Rows from block 5, named by matrix and row number. Rows with one number belong to one neuron. Each number is 128 + 24 x the weight over its row's rms, rounded and kept within 0 to 255. All counts start at 0. Numbers have three digits each. After the name is the row's rms in percent of the matrix's.
# fc1: second MLP up (model.blocks.5.mlp.fc1.weight, 576x192), inputs 96-191
# fc2: second MLP down (model.blocks.5.mlp.fc2.weight, 192x576, transposed), outputs 96-191
fc1.232 119:107164158146139151143146177134094131100141147096144142135154123099140158158118124146143122158157118125152073068153095133126153094154098132104119127161123107134113140097140119103134164105122122129083128163138153135093127145146124105154134090108172180120143161123102124108119111094144110151
fc2.232 122:144119143132146122111126083128158140089126130103140149167135128121130122084159134116142118144140125138120130127134115127112177098142133100117139178097132106125091097136073144159131158105150156136124137111132124105158141154103136114165155195164106141134143071129204162158109147131113125115
fc1.233 090:117141148143149151151134158136113121099128145121160130181128168115136143176135102115092135139158125151127109116105146109110082110135153177170097089123120140135129126120157159119123144145136177145089147138127105130120106122107174145108133073151105094122147122142148095135100134126111145153
fc2.233 072:203149106108113162080125157115125139075143143134130157122126145111126142135089165153121137113153137119135114105122124123119172125137126103126132121148106133140156159092144134103136110105128184133121139107114172133121120109118132150127118061119142136118127157155112159155124125131106201103
fc1.234 132:123136142136135129135101164110133158074135095136112124140098131119118148094093118130124149137153123116133149118128082121144123124149095136136150146166118115124102162122130120131122121156099152147116163160153053151089137113134140195136109095139165127165097151109146156142090103144148152133
fc2.234 152:073079124141113145121146146100138099120119132141116148105122127134134118126189130106133134106165105125114177130131123116125105104149133138186125118142138109099108149141074094169113075173110122118121106143142096131141134122111110093138105087130116119131114089120081154149177131111113141118
fc1.235 076:132084105155145114103076130161138128171137126075138161098142120144108171151151090145116112133100153105145105132104174135131126142136140147117115127104176125135125154112140134137128133121150196171115110108138109131091115122152150097084137074152138123131099145140137105132153159160114148120
fc2.235 065:102099094109178162128122096133092138135134102162152096109141125137140140123120128121127125141149114123147150138121124101148157143120113105159134096144134128171094112131079124106142084158136092094117154111165106129095135134117138138124121039114166123135143170149121171115152134112103124121
fc1.236 093:127102169166105119118125106127136162127126090121114131147126083114117108099119097141168165137164168155147122107124142153135091156148118133087124109092131143110099151154096135157141157149107114096065122125108121144076146134127133126113103082135135147114049147098113143101135128111113108152
fc2.236 080:100125088149070145057142161143089134075130131177148142191154126117139097111134112080110113148109086142114188117117130129119098124132123132139121145087154106103115128140088128126131147171146151141110134139151137154132145162138157108110121112172115120105108140083134130139134106132143135120
fc1.237 108:114172156136106140175124115156095143153093128121144163152171123123148131108063073156145126132084156156148110130102124122094145138115141179137120135111161109127174144128116154128112118110109154116150143140151108089103155088130126112126134130116109154128084151088093143144106144154153118110
fc2.237 106:169091139141088153126119127135205076109125144177097171101127133130118131139146130136137126067127166128119116141122129113145179094135135112139116140092148114111134167173074089124130107169142136089119128160133146126165115117141120120124179100144119107119132092162148066138147153129133131137
fc1.238 105:133144136135154190130125102165135130117073078114139086163135155122111140146121076157128106128090109126151154119109137124125132118131124137119129097151182119132163146109139147143091122111121111154115132159116155131093147119177141139114118100135151129159101146103110114080139089146110178142
fc2.238 106:138084080141109144117124119111150152094125103150132109108144120164125104142077157063122139120139116122150135151113128089146155154131134104146147113146142126134114119114101092125125158208146139177155147128132103158106151133158114129119101084128153148114141141128130105147119100121091147105
fc1.239 109:099124144132108142123164091148155119158120115089107160144144174115147156149107111139101170188142103087154116135170137141123096101135101152150094152105171118119142143061152123146095109115133133121120138097150120134120125062107129122120151079158142145097131097153098129126139136131163121129
fc2.239 127:140078096127135149124127058120126139143128107123159173054147123108116148127138167129130152138171099143148138107128127092133115135119125116102119111155123135144145120147153100116165124098137078079140119110127123127125111138125128105139122130104122079117149135133164067121109099103115111127
fc1.240 123:104141133085110117177121145109145156127173117084086124101138142166134126156085127162091099144107113113096066120105121127136099120108134169113159158121113141166107151132120110163158125145119118105087130128129089161126125132096103125123093110088122136185128146152129135127102126125186161095
fc2.240 153:095151165126126098122128114106150094099141112136137075157112141102147096142110160169114151127098149100147106095154090121134153116136127118145113099139155111129108152144128105127124136130128135107137106115116115140136117107127145108135141120071116155108096155102146157132104095176121143105
fc1.241 112:131118109115107094136121134132136132155156092192125124107082148108137141142133127126110118103149107145132145124115134094106113160092135157127166077148159092120161145123157114126136096140119151095116139167113107081117111131109174115092161106126134061114098166094084149133118125105164135133
fc2.241 140:129124096110117092094113112137120103079125141155123167107153115114130147111134126133125121132111139138126160170125162143144158107116145123127103157093174136130130105115045181105161141161162124111131113138127089118166143113097138141126126145136115098140118141128132089102115111132162120124
fc1.242 107:109129137133098150157087136128140160125119113140119151127113141118089139132164134152109100137117163087125099126183118096139145126100098173132158098152117079115142144103164135091118123096156117126125126157131132149101141090150151133114140095149137144180120119177098091123065152106108125117
fc2.242 112:159112094114147093134132121134051126114134091192110131147129126159123111133099141117128140167094087129119141131141133094113132131145144125144138098159097128145143115135114099117137176208151180126115132131118137110074127134123129131142118124116112140133112160119131187130117121116144126085
fc1.243 112:152124106171125107113113114104108094097129157128113126120129163134132133155088093090136107163136148080154113099134073107094163078162125166104148120180139140138113130085130150125093133150144129118146124118132096121070133118083143122150092117111129138157112173096131121136116126110177171174
fc2.243 105:100132123106179139114156120131091140122130154128142156076137121153106129143135169066121148128136121130109146121140127117154177121112109137181138143127093114110170086125131096145147123150118120148106123122123145142129118132096109108107119155100142152127145120143133229142144129120137151107
fc1.244 108:149105157109141133144077144125087140134139106107151124157146124115140155116137080125154138162145128125175076105101132138112118132109125111138150124152103103136127105072150126127105096163120221120148107109152106114086104130081097099098142094087124106139131124142127132168098153109106135128
fc2.244 106:140111130115129102117119110149149110103138102153175048070137124156131131107071155131150121126155150123138131136123137113136086109139119084155113159133192162112090129128098111103127160140178115138121145134160101123112147131145119139133121139099144097121136146153166175144093134116116136120
fc1.245 104:156106117094133186134114096146160133127118163115126133147120151146137107148103133131122135120154110128121124130117072103145090138139134212134153117161148115130160133132102144167095179132160094134119116150176113145116090156103123138143136112103172144117078146096123096155114100093116129155
fc2.245 102:138101149152124142096134131129043131158115175108145100173116099134134121099123122119138119127081124114135131108124151144113111158141139142065141102115115123134097136131080129140115122126122139129122147154094140136117139139132128129118130021131137134135125155124080171166117135105124093115
fc1.246 084:179083132130094140089091110112119121106115108165117134120143151150150142084118115136142115131142107100123110148101123138124124133102114135144143136158139124123172160093164112091113142096148120130129147175126098136097128143117174118093108104105156107146102142162102083072118144111127105154
fc2.246 068:173127165142129127141105136117038135125133122223110098124153127147110106150187146126143127119125153127107074128135141143150093121126141123140138093140149118126165111125163171163116118116121157114124110127159147149122135151099135125139131095142133163145107065134127193114168151149114135117
fc1.247 095:171133096162158160093102120127140129132147118123111123112198144112166190098152142116151113165132164129106102098125135095117120142117108162122157161147173187133109131116180119113135139104121134146103096102185121118129106074100104102133142071112121107126108140165130118100104169154115113125
fc2.247 069:193128109113127141156134115127153105108112135115130116062138116054129118156079098143135117144126109137127094140125136137099143126129150136154154149086136159128118153127161135125148187149137123120119110120100140142124108152139115140139125147091127135153128134104142042107130136103129162142
fc1.248 108:160137093119096146128129119126102124128155105115128110137122171108162145141118097135132104174142150136144106119133145062109127097148136135117137084155140115140168148129141148092133143131132136072122109109153124144118113108094140170095130113106124127193124146133141134098105128119138174132
fc2.248 122:215128126101123168158141121133072137075126131142133132124119129116132143149136121140174118136174096155146133155116130132115098091127120155087154159132083122129151139129094106126136133149148106154103159094119152160104116128142128144097123110114129208145111153125118125096122108108106119138
fc1.249 109:154142121117158142119069136161118107110154113156162105140108167121099114079131113150143130143161158105090099125097094084084103111103171159135110137152119074145096098137157145137109117125111135120141153158148083127094136129127158138120168143129120151123107143115093153108122167156146148141
fc2.249 106:181088121123131098130110129133131162117135099188118148139099124132138136141099154064136127099160102142136130127119127119167201120160158094118148132126137116120156097111074098123116135142147110124119128135148136088118137161129101115121135144149137123121133152147146065150149137101168097132
fc1.250 083:153135098121158159121115151161141105121165137097149197131108141089110145122102093158119108158113146115162128128122117094127111147137100147153146133181137136162147115082115147102131126130120112142130167159145133128126148155109122138140120070142165162116101145116095116118140153170131133109
fc2.250 056:078103130118140121110104101140120155109127105194119166167110105151116120128125093083136149111112139109115189156138120130073191132121134121104136116110121112130114107149099137093135159130143084085132144128124138115146144181163120113104139163131147131122138134127130039116088104124095165150
fc1.251 086:151086162105116132115178111152146143136155118121115179115121164108105174100100120112103114132132078103118116178129080109120156108130082130144131104128134122103139197134133141125135095120128122121130124140183085136098146098108137150115122091151150119135109152115088131109116078090125079155
fc2.251 044:130109170124172151133126113115114156096137147107147156105156131135151117156170131179159115094097131134109090093122138174126112135131127123108138095128124103148101101138143106154141120084131076109147154097103128150111087113133122133121142112114126137139152137143149044109107094110116119135
fc1.252 079:124154126090134158159142124152101138118133129094181131128168134084123161086134098126131154165162156152157110151122106161134126130110119128116120130126127128164136142106124191121108100083132092113120088113135073145072103090138159149108103105136161145148109116137151117139115105111126110162
fc2.252 049:114149109153099091116145145143203159111110151137117122094136111148126114115107092168137143147106138135118150112137108126126095125138125117100141100112148125117139162126161172134151098077124146098116110126151089111145132166136106137120155131140112060092103125114135187149110126115126077140
fc1.253 103:097154116117103089122114162165104119113132163131105168087137142081097139148108103155132147160140155122136130124141107130138090126135124144137136111135160090162132117110148110098118150126143152093140137107160088152070143108114132129085112113111107138174117122104082110102128152115141132154
fc2.253 106:239124097131144110126148126142069142130132130138135134107134130089132139157078172092134156170182130132134119130134134095153117127124111102130131122153123161148111107144153089125146141148170167155129148112124144137113134134113137123127119092105128148119127207137179065149175123139129130127
fc1.254 102:141123169147151091116082118122099100127131126114143137085102159134162163130098109124155111143114143130148140121131136137093101114111141166103089118158122116140118152121170146133107144104111123137133148132167147154071128082072116137102103129123132115127123145105089153130105115114140107117
fc2.254 096:205102101103172159134116140121053140152126097069120162172084133156142148134154180114111135112174124141123147143122137117170124088121128100182140105137116097166134102135167097130144118119133106153115127119096128151112102088146117131119115155125118109123137106127163120110148146143118097113
fc1.255 086:154138178122094160104116121168139128123146134155125136121170156121147173114147115115153149112142145101143082106131134110106141158081111167117108120124160063128148133139127170116088131122119099142117126143164144095073127134126118093090153084146180094119126133167147143124110127110153099144
fc2.255 060:128119141139148112116144113124174121123101136078155153056135137104132127084124130139142118121173149114123134098125093120075075110116133108125128135110085141145062143104097118144157107175128145124116120133132126153153115163121134144130117194137148111124117094111184072149108121100077093128
fc1.256 117:144156151105102120165159122134147101098159110134084137134105145140122123155084078148132127108153141126140136150156125104103138129112155207109148121140121090170094142098121109140138126127164102117093151122156089178095099087131111118118153096148136106160124138122095101129114113128168112143
fc2.256 111:162166136137105108137140124125064138147113134143139119143124138133129113119160115153146151121051129127136097115138123093112076135116130106113117123122143098122111150119222103108143129124131143138133127144118133148101111144120118142166118134143133147129113080120131238123099138143111099102
fc1.257 105:151168129100090194119089101134125123121131150138141138137128150109130119156117113143123145092109129121115176108114115104111167127117119207158096101120115092128171154118118125092124138120120163073112117134161098144103098114115143092127114054137122178136101170124117138119148104081116068123
fc2.257 128:145097126123153156090127117144125151159132149099180139111148122154124115131109151105170114118171138126122165156138142142180069114123137107118128101127122113112131079152129148124169113119157140161099100099144103147112102107136129132118126096081146064147132063146119096155163144123127116109
fc1.258 113:165107126181111154115109076121150132126134105151120145174117182112103104101113120137131115146106113129119092154136124148105139127085118142105094147129183124130121160115117147148109157141142108102097139141172118103141172093163159107107167094154114135147094158130116114109131158130153123161
fc2.258 098:047105135128135134096111149116173154161144156093119147129149146190140125115112108111113143083131132112137185124122135136133192154135128125108135146115121115133105118111079105125109070172109124124133130137097137146118128119134130121117126103132130100129134098142061115151175119127145154117
fc1.259 106:131103153112161141124111146134135136156126104075151090121144136128106110104106106110137115136181137103126151137108142124122104157139137136159179135124102099161110104120136184114110131135137132138096142176171085146126121108121104118111091107116155133187082164098148141165128131126104179157
fc2.259 098:052101113109117129132123093123048160068153121160123113114124120122124168143156194099115132173129149103115136138134136134167060147109128129159123117140141124127129082136076119152146109131135075115148161127117092133108115127130117144121139114116144130121130123187119134138102118146101093111
fc1.260 101:121085115128136144151126133155120142107128181115112146099159138114099122145154101118132109136125101173143091128101123146151093141157124159124096124173138104142155132128143104148098096127137133144116173137114122157107122091126145140095100059103155134151117158101105120094140113141098140127
fc2.260 098:148112109160124081110107130119081130135137160120117092095138136139136138140139097115157125105184156122111117096148126152101148118113158129054149090108119131124093147146169214178128150105143094116099151142130140116166136147123150123112134108102101126135139134130126097146136145105156097169
fc1.261 100:138169145132133109137145095159137112160128133113123146153173169073112148138111127136143115157142123112150130113145111065103092141180110148102125148165133135152135111133134131122096128105135116133128147099148127146139140111065116098144143082145146121164097101112095144125166141138121148126
fc2.261 057:175144101115132135130144110134109140123131148110134203152125122091130148120166140160141116141209084141140111157121133121086165150117131144114159146169107132114138131146127136144116132130120103132125131148174184139107119153145124088143109130129111185153122159157160107151146138140146091133
fc1.262 103:142109130115130117091137130132134162118140112088144162147130169170138137102074124131143120132156159099123175147142126111164128170144160140099133113186118104125166137102162145114138125086115143103108132148125133130119107130140130188095120103130157113145126140125103105153108119116153105106
fc2.262 112:071096174133110089106127115148092105198127111162102133161125125111140151104190162100147125126153108140125115150120141110141128126116136127167109152151119105130175090124048117110153155104118131119154123133116094126096115137104138146145137078126156106125126120150118125121154132127154154102
fc1.263 097:144132137119105203142106081139145129150118188144108148145154160128133133107111106114147105106128151120126152147110134110110093130137104175143115128148138109108140143097156100122103155104144124143132159154154129100115139130115108102125126083139182145132083155158080124112138077103127141116
fc2.263 115:148086121133156210096125100132053126131116197035166113144123122105120117135132116099133142133085120115139114104117122136082110130103144127072152114123083124135114140143162153145142147109136125167133154118154144130104118152128124143105125124091156128114137142140117095137128124106099125120
fc1.264 119:118147156089132095128111130117121129049167111133119093117144131126114105111134107148152092152147116077126095082176075106080106111108140128151101139173172101146130108141115126140091138161133105125122110115152072119106131097109156152098113119145143179149096181164112145155085165120121117136
fc2.264 130:126115087141139108127117149115162120119145129148124113063124131139107138125134177117185131105241124139105100134138141136149187089101113131098139123131158130115143089137137184126153154182114124117115118149135136111131133142117106124110140178133107148128115175136154075126132133106139138152
fc1.265 083:136097124129123177154109082178083164104131162115137126114159161109092172130124156133156107160172150082102147156131112090141109116093095162138141150161148092131129144144156175075090095120123121110097105154184077135105113098109099136125136096148152170111111146122143127129156119113145122136
fc2.265 060:105109116130110131136116131133099127102133141103156167093119123139122112155048162108118126127117111141129105119119106142144134126095130129110174107114076143144086104120125168159123162113113135130141140125138111136131131121119130112100121097118128136124116160123079166127198152085115125135
fc1.266 105:150119102125089142133148157154150124114118089167129150102133115108104113091088108140149155129150121143142148075169095109147150129133141126103172116130143092129184150102123151134117144138126131118136131147161136129114131102115124083122159120138122114169112166141134162109146112092133109131
fc2.266 116:091122126099138154140128121119157142121125122085127079136135113086113116158180091157132152117141154141113129128130097136115127112114134143125096160068155160134110125116085185154100122113148155144136139119167104098172150113127120147110128144173143157127132074100134087127139116142116107149
fc1.267 115:139139114144106128141138105124182131093134145140156106098153161096106138140131113116123101154161110079117109123165070088146102092145109167122125150145120166136152159142096107176086122145143141109113141103129115132124138108069136125108124114147160125171091163143141099106133121148101161154
fc2.267 133:113131099123137134126140140120109134124140165120112146164132133101129144129178115149132124110190089103127166161124148134108190163096141136143138130092144133111104101133141122148144139150132126159113149107108146118141139156115112117135128164137118169127139095119146149122106143117134092164
fc1.268 120:118088155150118145096073153137136118146134106103105091142132108127114103169088117136146111156130152134157131140114117102165126101144121155183103128114172141183110133109094140149131112117160160113110152138175108106113129106156119109086101073088166144142119144140131122155169109140100120111
fc2.268 147:103089188146141152150128115112139112143136131117125133164084113139127120125170122134121132075138150144129153155139136136159129154130111131166119107086133118157050116117126105115133091076141128138117113127104135140120121142141133119136144065116142073139143119135116142156182144137145107119
fc1.269 088:151120130170128171097121158148121100157135095134126118155166112116158152131113087168153141167119118099140154137138109105140094113124147116107111152105117161115153160091131149107098164078112146132152180161121071130128131116109144146086101066127135154125117132138113150109166157133137158138
fc2.269 050:106100146118130115114125089136077124155140127179116141121112108105143112119167125076126125118163084144126134119117122130130135115135113114143150084115131123092152088128064061131153138146176121078121142124157130124141134095135108081122150131093123089119118084136129091114136129136141129127
fc1.270 115:124126119143179164111139139173139168128116147106158091133138111131148109105097112141106113162126110141144125152114080124142089106175086158096125151148121153104096094084111175158158162163093131144162155152162101148128140110130084114116099114124168170137112132146139166127138130101136174154
fc2.270 141:065094098112148131088126101135109150112155100172128130189128114115126115119152136104103137118134141131124139124157135147115099092142115116159111095118158129118131119149077081094130140078153110118138096114130118131137135105122142142122137134078127122117154119142112165140086093142131129091
fc1.271 114:153127136123096139141156114171148081110121127120125170117146170128101155149118096174146132138121125084116121129126127127131138097138110141094128145157144152151161126092166131099081142116134153118082155127146149141141129075099126106108147080112123131136126123156103094111115095086137123135
fc2.271 130:139142118130122137137124085117122143165129139118109169147120140141132137138142108124128127099110077146132178147131138118073170136147133131104171119087085112123132104129123125120150110146085080142124121094116152129115114078118162072161125140142107121113140148137098237092129146105132117150
fc1.272 103:125130144124109126132121137112118084156113129129150120142133134122145129175103132110121154141151113163145148143128082120088138163141144167165128111135148126128107156100131135143139152141165080141140146119179093136123097126136085116110112100108117178124121116106089133154135179144118142120
fc2.272 102:156085146134117153097129136119069124180131141094133113095141121141124122125146177070117134115167132120143155144121144115175128093104131117140115154161147104090155090141148071139157104156122168138138119117123151142101142123126139125111141048065149106116131175144131150140155121158128136093
fc1.273 082:126118136090094110148151117109115135107118154137108100125155147116116138131136144126139135141123155099078146157129131117086109139155116162117136100161141086121154170068146121086126088092155124167099146121158105149123105100153073092097154100119168127163146134175121092093115125069167165106
fc2.273 054:137123084102138100100099123121058147141138135161154129149120129114121102115135108151119118144091090113125055124098111075138121149138133132148120120164083126167103158155139083110130121151121135110118138118097129151103117168116109146117109111093141112148126146124137238157118128125123112107
fc1.274 095:164109107110114130134093122162167096141115153139104112130134129141095142113150108140124137172134090149128130153113116118109107118145113162109109102173134111146206149088145116124135089107115115088107138144161063143127115095123132101132153097162189118147170165154124163116116132085154121151
fc2.274 096:160136105142117101140132123143157129080142136120135132055133129133121132128158119118151136097113121103112093135130114143095127108112133120087131147094130139128161147128127159112138164096142096096106111140128123113182147142121106126126153157128091169105141108101159090119073122156100129154
fc1.275 082:122137114129087123097106166130172093102160083116121107102116130120154144107097089121096112127118152143168082154150099116132102157169106157145143122168118126142169133129160161100085127120145140107121097172165146105118103116130130127149096104118103137149159108149144101106127151103110103129
fc2.275 047:133086172127122133091125132113164125123141116167114198163148117132112141079157115107123161124176147147111148117155127117141175138139097127158126113118165146110103106111135104125152145160137138093116127144145152078143129118153125091135152104106129078100150164118132159075140139075126120145
fc1.276 137:121131168157162109127087139153130174138123149117134138118107115119149148146151115113150116123109138137110115110140089107123063099130108154077119076160118121107176133130150107093145110122126162157174135134147137151121107118115085140124133122160157130105112100133137139113110154126103156150
fc2.276 196:159152086108143167095113113150076121111116123131113138137102139118129158144145138134120114149155095128138150134139123068122130102129156133118138153137125147152130115102120113105132135142142072154146119133128139129099101147133120115128139097120120159109116174112103196136093149133112129129
fc1.277 103:152138138137154159149131181104119108108130103077104132138119140140097168150131132093068098113163121143136127136179121087105141095158133157153101127166148112150117128082177141164107117146140123141139101078151109116145117125110090149111127099127111136134159152187132128112141119135107123101
fc2.277 116:178080124140173124129092124121105146121133123205154103138124117128116100140150106164153137141152110124115141126132146134080139132114146120092102097150144152143134140173077151125103128160131143104141125129142139128116128157144119126140106088104134144129122135114171134121086106117125092145
fc1.278 087:155146166148138148127161098124151148095098151078149148152184175143145126109110104101147172149154087121146147120141153108150105107109124145148152084126130126093127156150089118149141127104158134121108110180154105159134101124102138111131123096131158121104116096120104126144139115134091166115
fc2.278 068:165103138121096108127118126126103130182123111148117174039099137139133107138155143108135108114089142130148129133120108122138099142153115140143146112169085097099159119130089088131152105157130143094113126107116129129137126108118138130155119121128115044153138074105159133158152130125140109132
fc1.279 090:147086162165117095111103104133108120122108130108168129125149158100123115117159059138131115139119119089156119159173140108149088148162156118110137161181172099126127132171139128113142124084141114103133116097151141131078111093106134121156139071127145146131127128136109138131107122114140148114
fc2.279 089:193150103108126111133134135129137108072128173175128077109139142093099137131073109150126116152162092103110095118126129121069139099102127155086125138145146148124160173124103161116136146130133114093135104153129139140132137150114116131146121135114114204114143134127139102087093116121139155144
fc1.280 081:117149139158119095117116094136159146109146156097134116079155151122113163111165076124157153152168100113086133140146095105121118151143125195156158099131126114155105162147146153161156124150111111134105161123159111126085111095158125100118165059105131111104105148131091079159115134143146150108
fc2.280 042:166146124113161145130115119112091176124126136133141150177139133130108115130090167112103129131119108099136110112123135108141137153108109126099130116162148128107167164145165111111117139149130104150131121108129126134094118113138117143131124085114146137106132192141077219081090133074113129106
fc1.281 104:138182159158122109126148112135146130120088136145099133072118178143127114128118090122101130154139122124107121111138122106126144119129151185142169084140120103081156105095129116106121156114134133148130121104157139121098101108085121111134153097111128120151114183153130110111122147108176176123
fc2.281 112:130129099108128120113133122134078142148138107118148186031148146167130132128144123111091123146133097129125108124136133106096097170100121116085145136144132134136154130140167130136141114174108120114118114097133127134137100139117125118097126133093114092130127114144153194126063127129116144134
fc1.282 096:104141160143115124139085155108149106101145101115108102126162169129164122143161074124107123125150130123121134116122107124100101152131093177094153110173142100127124125084158120059134141124107161067117144142155101117104132118139117085104140098091151124146125171142132119111133156117113129150
fc2.282 076:153168085108160085116130137124154127088129116092115075093110136121113147157112190146124138130133116115117079129139142114112079102121131126144144127129149148135138139129123105141120142084148117132103144136153123116132116109108100130081132150107111142100134130141147041151112134154112142125
fc1.283 120:104106134125142175144065154140141118139141113105121146120180168119080145129096132137118126137122124141123140110142144100148136140142133178167102115154162104192118110095151152106113101146169165118127167138174107126097140130115124102113124124127107130116102153122105097148169119137128120116
fc2.283 112:159121138150128162122148103118127124145126111094139204168138106117134122159114154152142139098124128123138137124139128124164172139133122123132118101110141131140091082137144072144136100069157130144138125152117165130121111150119108095116122110107127105129132161124152115131195154131104124146
fc1.284 100:162118131169097156143127098139127125104100122138159134098141170158109129122112092126125139161145121107133124114136115144122142112126118149153119167137141129141114184099127127122093089166111145119120109113148138093091121107156156134132108092162168123146116179108142065082149075100145154143
fc2.284 102:080143108078114123154108144112119092142150158090142191169119130171148133168116109110110137082139082131114141112135144108097166152122131125136155133111119113118117112124136100132117081170133117177133124128127166119109116088119135106116118143158152151084132096151097099106140155119155134132
fc1.285 095:185149132107133127112134151116161131097117134112116135125122140149158131134138111101165109155136115072129138117165108139134124126120170192107125127103141125154150127102136112105129111171155104125119122119142110111093160086100133112135164066157134098138095157135101127118134120146157100147
fc2.285 077:170130119124131137111155132130055174164120161152143140106119113140138118114119126128111144122141124139137172147105137136097128142151113126075164128122161143106141104134167114116180142156113137141130115107107120139110129183135144136161132177127119140132138125145169160116083137127117098113
fc1.286 091:159095123142169167086100132144113155103147120074133128142129136105155101135134116161109107129133132120118131133145089146092103133122079161152158171181146115145113136100152146114130166117162132116086143151161101108074138119160134155133103082109163108142092139135135139136149105134110109101
fc2.286 068:129106138131116129128148136119202147158139119103130152124132123138122117129182108125105125115099141132150165144118155127164070127138131124175125105106117101119136114142115138153130086142149152151137144132139138133181154118099117120106134125145148055137120121107130114168163140122135127126
fc1.287 081:113114151145125132152103105118132123084152098129150134147123112127101157132159119122117164144132134104131133130152104142137096094074163136121100165148194141143107142105136110106093145117161092090108166114093083134099153094123110132145148107130167123136125101132117125127115108165152190130
fc2.287 068:173093118112142091123123146103128122127126123171146139203135114141145111121128189070143123068138155127142131123127138133141133156149130094164150135121091085128097103148101101140143102149125173146136131113100163128099111100122096175127139143128138092116116188103165131150172144134128152115
fc1.288 120:121110141118123139126106082148155104139141094132102147096127105083116150122126074088135141158114120113128140139123162100145122131143142135164129125108139137100188122076125133109138132143142118112124145172157118097113122136098130121115136099161142137135142125131103141120160156130124147127
fc2.288 117:131081126118122118117117103111096109145146136140132126071145143174124131134131125077115127131175119123138141144121140115142112104122128117149123115147146145124127104127109095115127137202147165104127143119135120114143144118115111123112134078119117115127116137149121083138099115115129152121
fc1.289 124:161134137106135166167136106126148100140111158105110128086153143136113139170095067150110098122157112142096120136145129097123138128095134210095155096122135118118170156143141100107124147094148103116130145113182116162131110106126135119119107089139167162129136124129141065113103123109157129147
fc2.289 154:135145104112105138130111124152085131167144146095133139098114140123118135124104139148142120142073100135124145122131127135109072130143135136089148125158086130127197121115120137118146167129105103166145140159125106141083128113121125105123104074133135168128125133142078181131155139098130130127
fc1.290 076:148117135112146142141135113148127106122128088153151169101157186118140133095123089161132149130136151106128112090116082151116113160158122130135128090136127092119139156076157140141126113137130122145111113139138124105066134144160125152111115097152173115166122118131127108095103109112172137094
fc2.290 032:128146119089145143144071086117074137154126122093107124049160148150128166131124124179110100148098143123118114133114178107138117105093154138069099147114169095132142106129130199118109125064139102108115114111140136142134142137090105147138112158138130126156139130129176106102108112126111127116
fc1.291 099:150135114127104122143122171153165150143155123119102158116136133060139139119143137097135113144151150101079113117125115105138147154120120160102080147128116119103118127139147102139127108127123189117082152127105118122100116129167157109121141091138102082130115126132089132115123131134122085109
fc2.291 075:148150095143126144136149154130085136084125131120118126125143121110136136150137171158167124111143113144128132121146145132136118151139128130109141110141088113131119108182171142144142111126112164124120135106076140138114158147127131119125141108150119153135118126114173062135139122143126105146
fc1.292 114:105109098137110107157151118121151165124142138087133120123101112132149112118085160165148153118109176151101113114135098139143136169126110163066116117140125096137145140131138125139127127106139137134119117165142143140132121120143157106102157079129136139139149152115106100102120104124123102154
fc2.292 128:081157130126096178152127119135054126099132159088128052166136155132123108154151084164162149110084120119137124127123158134121106119097134129119105162087136137139099145099095166146111133136144136141159161140114120122138125122107141143102122091145122205110126104094105102109125123129130106149
fc1.293 112:112134136170117141134107168162120093130139144101156103107141141123156126126148116161112142162110132147130111120123129130119114164145113148126193094130112156169093136077145170088107132116149190114147122094130101126120098114142102066092132099119154124112122116159095113140149147074152143161
fc2.293 110:113119119141120125104126109097161182101120104093138141169127119118111138120152126073117135136153148109139113155155153098125122144122132110177118131108177135133131128133081091142138121060172137127132119143146152145135154086129131121128120099097140045112151156130102154131144145127107101107
fc1.294 091:127145121149120110161109098130110151131115136101164087109154124147138116141087095151125168140151122157121110137138134147107105138138131176093162146136174119141155136087165149103097119103111138092137115108174115145085176136146151128123110105106118148133087179115114129152088146110160106141
fc2.294 078:166101108110111128119108100143076196151135134123141096189113126130127135068159214114148124135113125142138118131147154145187084082144127102114104115129131138131122102138125113128156173138146120152126123140134134112108114072123114146133114125131129133137130063126139138102066110133131101117
fc1.295 081:144101180130125154125100105135121162102113142093121116181115159103143122138082131167111157154186136121155143095152132141106090130077157140083163140126152140121112159160133171103122103123147136148125164133171145149137132133168148111099129059134146120110091162172148095134112119097132146144
fc2.295 052:162101091141131115128108142113212107133130114185149226138152126141137156122097144091160120140157129134124187118118130135122100120132117105087128113108120134129153123113141142116134156094128123114127122150108135115111118128121135120119139093169150101113129136107133223137181118112130122147
fc1.296 079:173132096140116103111122137166146124152124144129119142105152163129159106105093118139136123146134130081164170116131137114107148102124147178146101108139150152167144109124165122156110136132097068098138142127107089107100143131139092142097098068081173110175126118140128126149162141086164154154
fc2.296 066:116158165105178105142106111138134146087127118161123121185109121181126126121113137169137164106127126128126090123130143114136169167110126111113108137155120116122128141153133168122103115096111121103133128123104106140132124094122116124142121110129115162108132166126112199107101127133117172106
fc1.297 094:155129156163113150107146165159099143113123171080147144113168136109112177168136109132129134117124114068134120120146094114114112120112099164141119157144132131124146128126142156127125112127153171133158149136138144123084126101138112150125121119119154172151117109123072144124119089097106126126
fc2.297 068:115161107122109123133115143125134115159138164105103113099115136100141092135126202135153126130119112154147094146126139135128125125128111127133124122148130129140138127146186132157135166137097079117110137089096141149117113135123132100103114110095147134153121146134126042127186111102136142138
fc1.298 105:145115144135113121134127117126139106098152154131151121089154170111099169164120077161149109117100157095112114098125107095129098160103096205119146092164119128144127138105143117109130128132154122137084140098146092157081106106094097091103117059157111138148126145123125117160097138100124119116
fc2.298 099:154157131114141130126154151135044168105126128164141108179123117118135129114113152111141132140129093132156139120133099119104135155137120135138138138140128122127131153133161124114137162137104116154141138122094128124051126169135131133125121092111141184139104160143106206118142117130111169094
fc1.299 101:153166152139148143101121162121143147116143147154142152124113168151181128136170081152165116133129131152138166088133110148126146100113111171100137096137129099105139151110154107112141126115141111097120136118116138116156127119089122128127160080140135112136125161147123151092109111114132146178
fc2.299 087:113128135118166180137133107128094161158109165090125201163124129150116118144148118145103142130098127127119170115125136136088157125135136103170121095119095116131188106121060087112132098103129131143159128100097126171126105168126125143137117148067150105120142085153127150124112090164140105090
fc1.300 088:177134146163147115116092101115150163107175121141139121085128159149122117100114083112162151145149105110138115127158097114108091089096108169103148148168139126158144151100124140174137159111154164093093114129171158157124140122090091135102118091119176122152080163128132130139098157120136157106
fc2.300 074:052128137097113135117109121134109127125136132162120161193116135126130152113175106162104118130115148144138130145123149114106129097130111106159089148141152102107122133137118113108116092131139127096148103133077110139156124148120123133161115097176128159146124058145124220105088102143136149112